{"encoder_arch": "resnet", "model": "image captioner", "dataset": "drawn small creatures on textured ground", "train_examples": 101725, "image_size": 64, "crop_scale_min": 0.8, "horizontal_flip": true, "translate": 0.06, "tokenizer": "word", "vocab_size": 35, "encoder_norm": "groupnorm", "encoder_activation": "gelu", "encoder_weight_standardization": false, "encoder_depths": [3, 3, 3], "encoder_kernel_size": 3, "encoder_stem": "deep", "encoder_avg_pool_shortcut": true, "encoder_widths": [48, 64, 96], "fusion": "prefix", "label_smoothing": 0.1, "decoder_width": 256, "decoder_layers": 6, "decoder_norm": "rmsnorm", "decoder_norm_position": "pre", "decoder_activation": "gelu", "decoder_mlp_ratio": 4, "decoder_head_dim": 32, "decoder_fused_qkv": true, "decoder_bias": "all", "decoder_qk_norm": true, "decoder_layer_scale_init": 1.0, "decoder_parallel_block": false, "decoder_inner_norm": false, "decoder_drop_path": 0.05, "decoder_positions": "sincos", "decoder_prefix_bidirectional": true, "decoder_connector": "linear", "decoder_tie_embeddings": true, "init": "trunc_normal_002", "residual_init": "none", "optimizer": "adam_atan2", "learning_rate": 0.0016, "beta1": 0.9, "beta2": 0.999, "ema_decay": 0.995, "max_steps": 12700, "batch_size": 256, "epochs": 32.0, "lr_schedule": "cosine", "final_lr_fraction": 0.01, "warmup_steps": 630, "weight_decay": 0.1}
Rows from block 3 of the text decoder, named by matrix and row number. Rows with one number belong to one neuron. Each number is 500 + 25 x the weight over its row's rms, rounded and kept within 0 to 999. All counts start at 0. Numbers have three digits each. After the name is the row's rms in percent of the matrix's.
# fc1: MLP up (decoder.blocks.3.mlp.fc1.weight, 1024x256), inputs 0-255
# fc2: MLP down (decoder.blocks.3.mlp.fc2.weight, 256x1024, transposed), outputs 0-255
fc1.970 067:499502533525546467521480535503526516508524469511493494494519523471464507534495459516462481513529575529507472489527505512482500451485501462528460468494495476506543468520491471542498495512480518480496491451484492516459509493523537532542508452531547471478505512480506496494485516502516531554526491489485504505520500475477492480523491418523500456502485485471491555491506491475495476482479469509514458521565508518515468506538497530519541510476489476510520475483526537452532500495505497542528496550439469469532501519482513520495465495484525471499493521504507501474521524504508488472515519485514467496483494508535471571488483504502480523501484506521503504518530514478509505508513514463522475501503519522523520502543491486530482471506545462535448453508534527489497503495499477
fc1.971 094:512512476500495485486510496508527509504482529493491458474487500478490504495443525503485528510503482508467505516548482486438469436518484476467554538494485482505458521502444518492513479511498506499509531542505506459492508517513497500516487476492522504513457493517526484469501525493510493501504521471506500513526495619500511517479489515456517507441554480497507507419493518476535527501565409517509576534489533454490495491520486490474478520437463494489481514471506501516491482510470497471497485480469483503516503494501498508497506459488483476501483506499490506484469513564479447503508460495519494481497495513500512490492501483498491483486504498464510484500514502463489509476469491495492497500542471532478459488518478527526512516462510539530494512502519514488503501468506517
fc1.972 085:500477489465543513529544495521511508536514504512511529494463506489520496515504495478516518468508513526494505504472522526524456488486500460488456529509526488511512517448526519502517416486454532478490548475468493490480498496483502518473501480519515495517487488520503513489501500520461480529475506540484473501493482477487577552517506482438458455520501463501454501484496473419523495466476479567507500497485545519469476542534435525526487582465499556482521512513533494509475485495478457473477523481518499530507520481516491496500499521505478483498503521491484492484508501490478488508495514518494467527516514478505497508512501482512507506480498504500488503534508496460524471496538492512520480496487508507491517522526501506538504474545562533511512534551508551478518520497488488
fc1.973 067:493534528502476511473545473523486489501531562476482512512500475467468497506480493489474503475486495535481506473498506484470507499503501516513462485515475522502524522448488509492487560533469444502479468553482522507468513505514468432472472554503456484471483486506481499480484469484563491516475485518521509499502514515511443570523462484528514533515516502488492491494486492510479484519469497479496550522497492511549497528526530469499514477486548523498507482500454524537437506514517484479483461505518543462538469530450514537497531513492493499508522482525479496489473470495501527507495495477473524503509540547497512470477510490484533491496504517515499494481520546496486536530446510518489499517521510511502501525548533490496447470483500500546521503496540483485514445521487515
fc1.974 075:498429505464442523495509416505481490531486467473476510477478508491492555523456505538448552519489492504562490543486512514508516474450499537503431499504544482522495480526502517534520496529549531499480520510517526516475509460498527486488520454469476532491507474493540516510523487468502480530501500457510495493464513452509465496517503494535506506490537512518523548507512505446489447498487525493520543492498480457493492483525498478515476506507497526510509486504486498502492492507478514457497518489519488452556476466484493519532465483499485515487523489492521441475496531466478530510487499494495496531484494472457466503527502505489511489501517527481499473517527469506468483478486480466505490468502485518523542515528517483472472520477504522509494508449475526526528480510463507
fc1.975 083:504488554498543523523503485484474513530485533610500482505490512505543515479489475451465535495480549483527487528517549436496489503462515543503529483543483465564492481477478536501433476509507484516504494517489500538506497469465465497477548483501488524503541494477500474485507531524493490506529466522521512514484467522502552439455543516497517453491506458482499515545528495539510496484491510462459485504515433482484472495480509511536482508526512529544561512487557524487467525520501507502486490503513496511511531518516519527497506473506489512514503483484484483496519515505463537530505503492516546523524503498510527540554513484511494492520504500469486508526476503487516523519519492508507500518471510505481507490489509518521522517506487526487484468505497506504471486479523508
fc1.976 079:514519492533503475506515499467521512496535493527545486513510482456460502506468500477509527507506497503547499536534472615532518484490495526512628506519501494484471480526453586512474506499513483519509517499533486512484508480494478507519475520486502526505541483469500511522498522513477504491489467511492480491504482477483532500489515520502515482505505518509530502501528483487500465546500482473517486521507539513505501465458521467472547520503527516504495545553468549539499516549512494518493509494478511534505505537510478514463532510540473470484560497511468454485450504488488515498546516486542517481500483523521523484518519486487493519484569497502522506541548513497497525496493504493512490495497482501495519510497484522493519500508498482517478522493497477455495496513511500
fc1.977 073:499507482492541446462491495514467503527481558496455487484525430485469478471512506528483497499514503504454510486548507496512477479479501526504492528495523476492480447505458503515506518501497517471523562519498496523525486547469500520508482449531523498467506514529515541467496533494469508528497475500480508496501493538502393522534483493527507479501531469492492489492485497495499492454523502510485535541470521479512450484522552483507482493513563540500504510516499487510517500519533477512508478494508468477472515463479495495475539500451479466474444490525518492528540512518513505505490496540481505463494559497488496500512481517509510511490496465485484498506488521572479500502463530478513543511487486512506515480524523535463486470472506479536481494467481527510528510463517486
fc1.978 078:491497452508513431509537491508495481486516505481485542548522521465531501515476520513506531508476475568456523482471511488530503460526479498544474488489507520487496496499485439480504479496480490473502497489504552496482512503472481508461501492485510483542534528518476517523587509509483459477478479482476505499482505498525470539466506521528490468506516459548505486517511476524498536484517518510517525487472520480501474464503459469491496534502486463503537467477589521507465505496456489521453549489502511485508485521490496524510504475444444470491504508467518547510477532519457502481495457485512465475510533467495451509517510511513496441512527494490517489509494494483496487530509519451512461535488472502529506506460532497511512495491490499515501497508517521495538534489504489
fc1.979 073:509470530470516557533482499477477502524494512592526466529526493485504527482526497500472515499483510488548521527491545491495466482489468516512506515517478534489501495442505490506472520520534510522485497467461475502491515494458434472494496525481433501471507498480487504439512497470503498469510477490461461503483495497465528465462518526510524579497468526517484478528512503488480511477454520472521508487531503484516517493467502455487526487514527506481501524503508506521479493521469536479516485458477539514493549497537531492518500501503507508547539469518494489514521518485558530510472521507533512523476471508501554518488494519551475508503571505492507512487514505488486490464483499480501495497500519500506507481530491492509512455490531475524519471500488510544442541476497515
fc1.980 065:489506505492457478485464507542543506538515500503539501512504488509532534496501517518488531482492478539456483470505499504541498473495501482503464503460528476547488521505514473449482504506483532487516554503488540482529543498520523466469509494509532494452454544525530519503473484525482540501501516492482503507465548555493453456484554525503477510488487487509478492529520539510546477504531547514502496502504467503476476505497516464511491454480489506493515499430504479478528450502484424498478546473505460458503528495504510488565492482466476504510462498525494508488533490490505516480461495497534494504527495483504477457480470523461527515509507525470513501529482463491485476504511530525560467481476510475485507465514550499515489493490484488494501478507500491532490474509475535
fc1.981 241:476451499499544514530534473530523501511511456523473497470465473515514512476479505552513440502486520513398470526489524494487469470491512507493555476515434540507499458499493456527483488521500494515484487497507512496509472502476484460475521453534491516467520498461499490540544551506493472441491499512495482504479498511509505479494490484501536517506523475497486512471554499497535505479506487488465500564498511530490425492504545515490465489477512538477497496507506509521492502495488499479548442502486503528539486493529482497538502485509472492496526532506479496495461486527497496509508493505497504475524501502504509521509533497496488464496452510483501525541565483499471520476491499510557499489482503506501525498502508487538502496518561524495447521456491466486506485530487493
fc1.982 082:547510486481539533500507482507505504484515500540488504520463492505492504522519512505489508509535504523535499488512490484508492495442588500544600511512535480542498510502459556526524469522489501493472505444512497474472505501506492503484477465510519472487500479460473472503452547501509507527537509497454520483525501494474593555492530520504498441495501511476457492491514485517487484480521499493478474503493471538508507432517520510537488508492502516487516455490516491515481488515564542479497522500500541488538461482537481497496514495499522491505503487522493498489511496518500495500548522542494511501521507508489484503487489504495492534540497527530510482504495537495457523511481530490480469487482536465510520447510484554492482502513512545499535503502517524496487515479544505
fc1.983 123:510484532480503507505501568480506532527522511518507480506517518523518507489473494470507526498502513464586490513538535519537518507398457523483551456512475478555498521460502505488467496473524517498498487493514478509516494506498467492504491532496447492523538496408500547479499560501517496504531507500484537501508506478489580514420531506507521481508499520515503483532488525494487509558487493498491487425543478540488513485401504470476495514538494504485520533496477500460493502524510516512468514505519500523517506516499507514512511513543525470498512497510503488512494486516488513477518492494520513506501486534495517495484506520519506493493508524495519491502514512524523528508492494506476511520521531484519489503513507510475511503529497497484526505540490501499464495520550513
fc1.984 080:529552455566527532513514472505507494490533494467494536508527498496542474510502490497485456513493493479420539511472535546523576519514456517550482495534517526560507471514543509504527462488459506512521516504488486472488523509505516483504533495494529473518470491486477494521527509459513504501481503475495481512511550534495496521520509516543500520489494505475529521530462515477504514473540473475460540495493485459530510472512537482507492455478476490513498476524465549470532528525568476547502497504498494512475476472531543532487506485481499484504501476472501497510495486498496496482493547545504516483509500490485487487507481475448492506465497515477484498524509462498479520497516491497497487512495563500503479485483501529505507469523492524481546490520537529428481485509499496
fc1.985 081:520523537487479511477462436536501491507499499439448485498478479502524469522502494480516440507465503494463469498499526523506492512564480504494528516454554523522515476540493399487510451501460495494520468462549477511502493470526534473491503501505476463491495481551516469510444503498519483514464531519539517449498499461503492467486469457496478529491460509509498519495480538485515525527515523505448465511514495505488488530500477493498481498508495530501471482505489505534504498462507498522476497479465489457510492513447483506487506468482491518486476478475458492494495492496495489479497499521479472493502526456500532476512466545505491535493420484471511501523449497508534507502485483523496482484485498490493504486492495501503524503462470474505515497529457480464528518503474501
fc1.986 066:493479521510542541482511450495498479518518489505471524517447511544510521456487509499488470518481514503483522523461531514525475510467516491512528535476448514546539452499522505459503442525497531515503485526473499503500496487491479443508488533489503509517494468497521490524535525466533497528514483493482486513503534545515483470528502498512542496504472560488510518509535533496491494478477461464470447501540484514504473518530493569475502509458498527476412503497513532442488486494535476492524452471517510516537496527508490469490524532492536526495483500507503539520496525531483496483512485523518517539510505509462469524494515489503518506469481503484520504556520493497474507493487487481524522509498522493494501484499535518541485500525538500467548527468543484461460524480518511
fc1.987 082:461475472413453527463476490469460491499517496502498487514508504491550531523467451518519492510496506517503500429486507497495481526527559525526492525497533459511483529487546463527521491558489518542523494491514493500514503506480547479457494478471507526503475509520521515524511441492494507507533490482526513484524488537509492469487523481498508484444519449466462478480532583528491518464554529485520493495520506496485486489544489483535488483550490497468434494457500460484496526453473478519486483511486459510503508485524466512490500467493466496517501538471502475504488507535488484492502467515509503495505502475507457491536502502442518491532488532496465485520481494476470507475509518490486473497513525475479522478497498473519502511507539501518490503460504490509493502507478506
fc1.988 071:512505496509484528470501490485478467511488482472509521455481511515538530480494481492495519529477487528454549534508498500527534518512537492511455481469557497496515516493508500481499491514477512495509463508450473437477467497490530538518498559544535528513470535477525484487522478479509481508514543505519484479493470512480481509523500454521550521447505510496549529498448488463505504523513519509507517500510534522494492503552473473488496529476497518496478462487462515523535502512502505480540463523509486527498471478491508472503486539516544537505497510527528469539538527478535481516481454507531484511487538517464472493501506527469541516536509524528495526498507505489486522453472472538530500524479447501455506501500498513543506513516497485535517510543554540547548510507500511
fc1.989 075:552528533498548454504511506486519466471543502506487457507516549458532511479497533512480484467511506524463440530451559481495480499533451508484472481461509500526491504489503510462500530546504497524484526505527521509485470524550478479529498500496488516489509517522511459478503463505494520461560516466498493517524529566508494470489477484546520514465454471517482488510509498461487476513533463477479469504529477541514534547501485465484493493524489511517510491499530492514477488514501479504517538487485490536469505494532501495531493480520503512530446514532491495466492475527516507503497525495509496477502509486517497492510493481503419546450507512522474462530478470505484507546467504474506493492501488463459545494510504481529521538496502502473512511478483497477478558492524519
fc1.990 071:522498495554517522540514495518483515486495532530478484494479515529505450460493458483486531527520505477525514517553506549491555490539510537440481521543528462487467509466444534508474481467467499523489512485445475479492521486475515493485486507473475489487530486500458509472502554508476522512484473464494484505501445475520494546463555504524463492515562486482544483480520465528500537484502503529501517488460489519528507483499479494495549489478552563462488514475514475499514526480487522511489535514497553469522567488506521514502472500511498508502501498478518499526512516496498511515467524514515534519531495483533492496497500489476493516503526438521522491486505503513533498534484528513497457520540512529498510523506488521546507474475498541520512503501517509527485489505471515
fc1.991 101:501507490525555555526523491465507475511534473524496532495472511508481574454530502500523477518512481507444502517468518528501504531507488522543513507523463567507504459522453556465483506494452499491516466531469520460486483484534489464474523512486574480473484524511473497502509549478508507505445479532500465507521496524484502551536508486486577507458497521508540521490500458441507525473470478529496530511502505480497496512565497481489487516451493522494481506487507530503517496494487511489573502524480558523493501487504510500522523489518493511496512505505499511489483477513509485499486502470485509507512555474480478515492475468483504486479547500486509509545539454488504508501499483500534486525532508537502492482497489482516503483525528513520465497473509501467509486512516491
fc1.992 081:510498496551516519491503508493524486507502523528511497505469551507487468516503501534495498513522501499503503490501511588503534494506521502463520429492517427508510509478453503500491561436489478515545497502480520474512476499529495503481507490477496527468502526465491497480482582511452512504505477548452483531406439465496517505514502525473487473539528478494499491466475512513456488515497489532520476459512519478492519475470501468499498556482492479517513472535499516491488497500545520543515507527508513526469460505483485519483502516485526525504502529504500505520524473478474524503558501525527518511517507523507502547477522509493485487541507520495490520523496489550511486531488501496531527486507550506483530514489511501548545491484490521507485509528496498524517505530504465
fc1.993 079:503450513540518496528513514560520532489496494488532444490476487518504500529462536480498453541502471487496516483472500420508491464502492508487569486547516492513484512529481464527507506501559480498516483491538497494510440489493512488469532482509474512443512500514479493484530511517494471448498500546509507524476503478523510458474532496499472504527513476548497498482481506521490522493490513484519543500510503493426476510456495534532465494486488508476476518498516491555540524478494544540401490504497527514484470505490497505523513511503524494495505501533493495546482508467469513516518477510507497515501486480533492522503545516531475475498510464520489490504503523508496491489510528486502505495479494490516528483505522471526531491497513492501412493512499514483447489542495471
fc1.994 084:479524519434565497486499533531539516489475457504507511485538517514526496534474463479493521530497496512489468506479482477522540520503470487481492399560467475506499478512487519512547463513468503511500539473505484521494470514503522512514517498490503504490484500462509486484521495532472493535483490528497493498498524514510579457524504456500481495524527481485482531489492508496490446500474489501492484520499521541501490517407514488520525534506463501501491510531517491489529514548533454562492491509494510481528470479450487500510493517504480516520490492506518496479499504519535543528530495512509465496506474540435520499464517497487513484515513517516501497466527520534501517488513463495498514445480495508506510524508472525517549464506497509516525509546485484528501508533526466
fc1.995 069:469485480484489531485539499473521505470522484510479480529551484472525534490438506539472493509487498495522484534520478488444497510521491489540498468489510528482473487483481506511511479521459510503524519475481513518499508488558501491486518527513504555496503497493509489487483474465498509485474530472544487540539547499487492540509498494532561505462528540516569508487456501482529526477526504518512482526499501496511453517621517525474513454511497517476497470493502481483522462513475484501535489534483478523527531521461467522499494502475461509533514536513512542464544484551499500490492490499499540510472517505490472467526519500483502499475504527501523503484489501467485489481512504460536483496502530445471498465460461533510488485511527489547501486490485478489502507515500483
fc2.970 072:486475498504498527509489517510513473402481510495508520478471558492504517505472516517504499490496479526494553475486511462522486505494501490482545500467499509492511511526491471505491485497549498501495490550505491471517457514494486501477519489426498476485520513448522503488536476504484515459485495512498496504486509486514479494473518506506488497478470489475494493427497485536476504518469397475460470463552515468497486505484518487525502513469485526497485500532513481477501509534506509442518530502464508507493528487503464532519499470479501502507524475470500462493447537507518478496526460501486518467499474492513526510482511526484529483494495524448499480478513493533484490471501472492546472493480452475458493501497488496518483477572466522502487560535477486456459473487528511
fc2.971 104:487503499499494488484489509480510473450505475482501457503503502493470491533522501496503513517485512502495504483489543503512482499493505519502507494531494509501492511507509463514507517485503494501470478478492520472491425542504504518552536484479518495496515476487506518541508511505516511491511493501536516486495483527496488499491516506491503523518475511517505518272540520493498526497528371490519489484501514515511507448455507481505513518388516460501504502492490505530492512487516514496499508515516486504513499497491508501493474506471499500522484483523488475483484497480480517491484524496502487492495480500500473487497505481497495490493501519500481483476484484486483503493499498499502494483487488476477501497515492475495487512520463491495481482481502488489498513540533504
fc2.972 091:503504451481501498560437532516479501526526481532535560493501479505468482492488504488514504462474513498512518517504523463488508527497491524508529505488500443516490495489538470479446486504495506492488488467503504504495537492496491518513500525453497513510552493483513502446498495514435447513471508537478481492451490521499524526446507482544485499511497488507533519526555499486488500514485505486504518473502462505544494500473504551491537495504528550553496541528495505491532477463480462517520491520567498482517521491515559536489516492463518537501487536527520492536501481502543514467501455569524498469494515527508547483510541517483500514501476513504523522501541496527525509487480517485500486541482515477481489525495523467476543485530457461509474520509502487515491500509498475
fc2.973 071:513476503492485470533466564455495536500495505486476516511490526468528463512522538535472478484470523499578497524546519478513451487492527451483522520490513492488517457491526559504502493500501453528509537498450517532513497525480495516484552457471475475510472481496478485496489490511497460557508486509479512487474521443486496516533531499522496561494508493501461478482508503537466455512510495494491527506520497498474470509448466496540476457508519468512512479522514528474489472486512497493501477493487480497487508494509506471522480464530492480472493451484514516542477539521507505545517492465507455503491531490523469492529500498502546500524485488455542486489475465505496478504492511498498506547513473489495511496534467514483525507480435481506480495511465560483479518517537476
fc2.974 066:489503490447506470467513502519553527552479429506483508490517520510499508502506524478516491507477519531512511499474497515500474477506474500483502480504495459477456521553484454503505467486506476493540478491528512519493540525506509477523502505460453470539505490486514530516448491503481528532477470554478491506499522522472508514507465558509488503486518460480519559534492525485516491587494509501505509495473494486511497463505513467498514490476457495462490486533508446484506463527509502515460519482529496517512420496456509493488493476504504476530467447540484533512506540474492505539484513484534534515503464481532468494486513457491475497499523485550468516466481528497470513527491488489544528503510495493506475486543534516534477492495484493517500496534485502482518457462477502
fc2.975 103:497496486502522484507525439516508460533499537475516541497513485515524496522518502502491519500504496500472504469509483472508472477524523520508469504523492498524505511484510510465508483492499494489520496495519470520531581503465481474488519484525497505503474478481460514502488510489502541476500487488476493516520469494511453499516500474487475486480497464515491487601558481511509489495447667506494491536508482510513491525521488498481521480649514478508471461492522525469521536525491498523512517479493491495477504507511524496486516526510514546519519496490479452480497498475469516519496521507491503499479500500528504498499522509479499505510512494495509530499490500502528499486495485516517503499511501479535484485492515489506468464502501505522481521490513522518519483492506500
fc2.976 094:491489526516495505515519474512512488549491504490494532523471507495538513516504447488502490452466470466446530523478494527466522529512528509524480473486478512502528509490506503550502504491506478475526466487503485485492612494459471502510487517500524502502503471485484519531474505493498483519448501490503522508503502482522452496517510511503497488499487477483505521606472496529503514498440623522457500475522530508490480530492467522474494493531506537543487508470531494499485526483494509519509499461494514497511505514504512479543506494522564560504516506475490489538485487465511540555537505525484497495493478509506492527507480498510520504499485543530515483488484504495536507497482510508516496513498530507509526536513513471497466448524472492486504511530507490498528522518506485
fc2.977 073:479500524472476530506487529479507525464496485489510532508547491488497507513464563510518500480486461469518511539502530483496516488492452519465444542500476481485490495485514485534493528490519509510496492525513509486517474478506432508520489465506468477524505517490525491497524527487485479513482483505513469524494492484500498469473533523483473480535521534522475485483479537504475506499496465537507548509504537512486492450457477494491503514433477495437488487530472516500465513491512510539466469528519495461512511470505499481492511526516471478465543451455508542488523480489509495528502510525484469563490509461585507461502490497514493464502513511484486540500496529561497505488538507508517534476467473524479512511504514516456506523498454498518548527561489530508495482542506492
fc2.978 066:497561509463488469461515500514492520506480474516510457487527497531496501504511489504514496479510500498510504575506476515534514480443525525525478533551472496491509474489549553490514480499512521506515503513548463506465471528504509461483517515482504518536520492516456525476496498487521475532528470508544524533520509549488555523484516505480537498494488500530509478450467555480463472493511460502514481473541506520499488529507488474552484516487506519501500500519482510491485496491478486455461493493500461445534499485504487533458536488473517512456526453526511481518522503479501485529467499486486447502472539456476529484480505520498516514506530468500503487519511450488473492496567471492480497517472520525516503500529537462452514522472506462458509511511466498495465522497531499
fc2.979 095:501513526473468496480528488501492514541518483527499534528503510514512512530529512526542488481498523497444477520500514501504491528511497488486455502507501491499534508526514496537524510512518461497510493498481516513500520499493489506496495509503494480507473487513464510491504530524508496503548490469495506491505510495517471511541499486499456481491485508494465489691491494477511524508488622520495485555500515501523468534544480520533505465587510508531443492468517487481526479458512528453493494486496524497502492496510496486514489509517495503475515469524500494515503526496449513503469496484512486495549513496497514550491504499489489511516462476530496498526487496492541507474497500506496509516523501513492491479520466500487521483513508518485484507481491517529513482499522501
fc2.980 068:485483519509492470497475480537508483448471501528467489498499536506468466512537572518484546476503484525500494492497460464514497497480478465466444523524511504544501494529535512499495510504492485497485448458500524562484488500501548478494502480511510496528474474527507489489526533499502508515519513545487502487529522520489505491460520491507536484482524521505519458433507530496532496526520500474486517505554527515544467498477518475521501484511451502493522517487514522499517456489519500450519529506472456464451472488511533475525459508467514488514456503464489473468478506491484452520535455472536470492498515450499522478508479488484529514495490508544522547477547502512483435454509482479521491478473512514481464500511485533518525469524482506490524492513469496494501546493505474
fc2.981 218:510488513508497488531505558497495514497486483517505495570499520474496480519515494486480521461501560450502490491483506485515508502476454494472520477569516529498516506466538525518489490499523497486488549503514543514495535529488526540526476481486474488493520503489510496466484503545479526550499491503517526503467517471530549492443496532472435501531487473487492494527500539494488485509494539496499485487469512528508539535478517516497525546577482490511555478521490499482523488498507494502527470502539543504490501482484503527509514516519540539505491521497513500478534528500516550500554569510496476498497482526485486536539512543473528497513503511510498477458519511545513499501521536522474509508477496504512531516494488509477508529481529510514473496525494482568492529578499494
fc2.982 091:497498497480525539534533508513451477524541504512480571521473426510508493468509459546487490464491509515491494515517489493501531502528492518516517482451492440511516498481523476522470515474506496484506514532535455500518580502477475504494517472494519509497474502467520471502459475533444524477498504523489464472502489485478518514515501517489481490485508504460496482569557455498489502502492537458498513531493502521499466504513464530542524498570514467505485516495516513483503522497496490506497508492529515489482538497502477487487471505521527555515503539529494540569482506502458515526513534531526527499515464483532514500508495514514515495477476498509494509518494484510518536513476527503465490500508497513558555522533564525513478509559473529508486527495493478494491491495508507
fc2.983 119:499489521517500497509527460512489508557515532462511531514501487501510504495530472530490470504515501489464471478487494509499489494524532488509458502485496475517488493515487478497506503500493494518518497514518497502516547464517484494495520505498506480492440483509499521532502503498498506486485493500469494512502510496504452510522489492483481465458517471514508475705524471493511495488465614501468473540482500496468495514573479499472497485631521497491463477499504519489519494491512508517496496510494508501503521477465504486507471497523513496493524496502503510485500509493457523520513495513485527491485482497506518491490516505501481494512492504522499499496469503489497490495509513497489504491520528508479506499489514479531490479495506526522502514497468520495529517478478517
fc2.984 072:520528505526503477517509468518491496491522493474464539464492498496469525493510495548478489532498521521542492473486525517520511507487506529501552491498488529466516520482484514481528521515457541482455548481473493471507525485527524492482529507500509478493528496430475503495522509522503501480562487517490469518495437508540537499489485523502454512516475502496468485497482502491477483542486491467518547506524513495485433495515528502521472489482495518522514502485529458546447532474495473519517480533479479508544479460524493491500484521463520538517485502423471473471502531481470477483497476485515513530474458511452489515509486497500481499518517466489548504515495466513509512484489484483464501494495440490521459513462553565511512499468536505467509477504502469499491521551525521
fc2.985 085:519483473500518470480501523504542482439514529523524471481477507490493506475506528510498520500474499536516496473547492512512480496456547503472522486554522513529521503535455464496525514514468504522481510483488566513507422492508482505487466488562479475459545488512494458461507511497522511511534495500541483492486481510521520457485519552488466493508523498493529505454478496501481474541545401481541519507472502474491466496502502489499512472458491506515540503508475501462476499515480503500534489516475488511502519488510529504468515509519450447465527529522463531508499488496494497500513510503484507483491519461509511460500499513517509499520487529448507484513480509545485525469488456439468518506487490492497468487462503540488547521475474531497520512506509502483516510476533518
fc2.986 069:486483501548507465519490510535536492510515469526498471514515471503470510481524483488482525467520558516471503509535475483493497508506484510486536517471493482499493511494496499469507483523527495473526534468566484481483545514502437501490473508471472492444567508423481425479485500475459488496513494506477521518493522514521536474494508531481513501515511505482466495510474482480478542496500510519499467497518475521485481497496508501447529518484528512501508496497500457507473480527542506477496459523532525490518518493501515472484517489480531537539485515503502530502517507460537531473538499462507505473499487460493496492457518510511489530538472523498527507536493492522521436455491536523459469518490542472524579532481528501512496484496521520555453492519482498500504521528523488
fc2.987 068:476511517474473499494490528503492519487502529506470501488502525491523497506516532517460519507566423484483504508491487508502531515451514498487514483502493536529477489536455517521474479523522529474553553531483498493488448510491489518518475513544500494500578475484480473488510487468497513515484473485511520544494514533465462487505474550501473498507503455496537508428533448512515492436554466480504493508489464533523490490493521514500486524441521470500518491501482487520494464523508542529504504473477515519540488500519527535515493467488504502503457480517489482513490515495542476476510519497496554478499515494509501462510505512491534519477476496501502502490485478475503513492511447495514486520449487453511497464459486514558501468495556517485476514509494451532474479524495478
fc2.988 065:477475505508518482457470536536454507503523503532493484512505477505490548494520505496503535495498549484541501497551538486474539499477490491523449461531531494500512495498489539485473511492518520493505503475491569503521441479488489524498492547492505539521532457515488483448549532497545521459498486522497470476489512490474547513492500587495507514515502550510483520474483553469517492551460505511478503487547502493507509519468477498506517538482519529513517523508522484504518559530530531518507483480488482520493476482512461524476516499491479498502524538522473503534492503471496527484498472500550523495519493462452477558490482501484495492496534526491494467529487511470523499503529549493540485478498472494541459513481493491538502498475470460502495496501502522474491479483476537
fc2.989 068:564510502540503485507499452532493493504500480527513485526511530471507469489541476510538485525519537495526552517559484495492519528510497502506538475557498481540451522513503500456535500500513496511508545470492492493493509532544486531531495496527471518476520545457496531526491497469497493509508481527485498519495505498505510445511520497472567521494516506508472466454458486487494512498524442520497511500485505489451518470549487505499532492433488491489492537487477505464523485469496477507510480507506486498516491515529501502540518546469468518496518529523503484495498504511505506504519533480522481503449473481509550464495485505500535484507500514466507490497577517505490525505521536531472450464505503528492490522477519531526524554532561537454476512491512527508541495503510505
fc2.990 071:517506508520525499503528519468501508518492479438523499474464507512556504460492490494488507488493503476474481539542487515509523546534499531480452510534485430518487490482460524491495435516488515479529485499494486499487551517511502501496530546510478462501481495491483482542459508526454478519464541544521510496561468469486480535515537518470489479461514505494483491559553498503524493508499585508467465486553519470507485509496527530519509519553519506521462507490494517494493522480526506518511507515505482484510488501548482500498492491533520515536495545487482526538511488484509493547480494530512465505510471486530476553537490533486547522507507469498530524504505486529545512504504499482534501504506502471537554562494501500495516505495498516515499482519480514528498505511527502
fc2.991 082:496481465480520494496489570510489502521517465499509576491517523464501520513503470504462480472492531489529480523465484498502509503453511483473518460527486491512570491467524513499500490494486466508480468496493497454488510516502515484503498466425485515505591497469510513483474526505503471530523471545517488472478485478494559477462524472530443558552483535503462514476494545484457488496512446483493508471498499502512519474461484482529481563497518502542486498514532507523560521528491493521481497500531517512517497500497498528517493474472519483515516524479532476496520499514524493507547523491520506505496526517493487518478506525547515476515516504484508487441500501494508501488475505543478498498464485508517511508474475510454522484520507470481466508486476492494466526508505552
fc2.992 095:520490514498497523548510512504466519529495494500505505495470531471501484478494443516489492480532511500504507516486511534504525537533482512492516503473498481437538507509517526522536527504502479528493445505530496501513542527506492465466516516511513500485530472528498539462476499545462488504512493501489507511495468466486469500491516495468482468520495517471484515681492488495521519487482537497510458505532507486480479478504488524505502505565458483501473495508484476481510519519464511525452496506513501496484508529523467503483468489500517537519521486494520483547530500491520548495524519517519493484502474506520518522507514494519468495512537472489545496517489485548520556479506506535508477486535537504504536513480518451508484485501474495477513493496466533485489519494497500
fc2.993 087:516468450565515517499584496474467476486483514508550517500482505498503513519515469494522513479467449476510521513523482513477545526532530477483494514542548505491505540478506530521537494498530517489508475509534501509499549525509503504514500461524498520449526491472491486517489500505502459512546445516524517507473487488496533489528501481500531493535501509496486474575496484514483477537479594497492482482521480514466523539458546497536479470544492499518529483495497548500495542515490504513547550508517493528508486520486517514510493501531521524517480514512505442503482505465554522485535530524492529501529474492491522541508494520518474483518513486482521532511527464494532477492520478506494508481498519487492546530501525501469484496516506515491532549504529489510515529521503478
fc2.994 090:496450498501533477498538496458550507576493516538507561485494522502545539513484475487496513531486492470477521467492545500512487519525493493526497497485565488532503531519496493485523485513528485486500495472532477493509548505509493500470486482512497493511519523494483500503538542500489491467501467496503501532499534470499496482528537495504491469487466485503510465687527476496511508492484548480492485529529510498479473519499529516484511486513480510496500535493495542518504475505493479487511504507485506472525494528509529507514509505510498563486477516531484530498494492494501494496526495514512510498501529529486525503528495502530492534479514527480497499481498479497487503550514494493530512508471532499514510509514503454534534507505501523487490542502509449459484517537478538
fc2.995 095:497515472496509471518457514493492482471507488502490463475511557490493511507460504487480501500526500491507439522529510512501534486476480495503520480493496505478499529482496517531503506529511514483517502509511499485516487507509484497508492496471480528515521477507501517466501493456513512479498490508530516505506523497494525482477516526499534530521474546524497512324479519495471500541518397526504503513468490530517509491492519493499525524343516515525493500529478489544502469492512479474492485500492474477507484490507506495498500492445480474522524483529525492520489507476507488501496513514481501482479516519492493508482485472491508503483498513504487483467464527520488497516489484461504511498482482511513502508515466509535530497483507495495538529516501507495479463487522510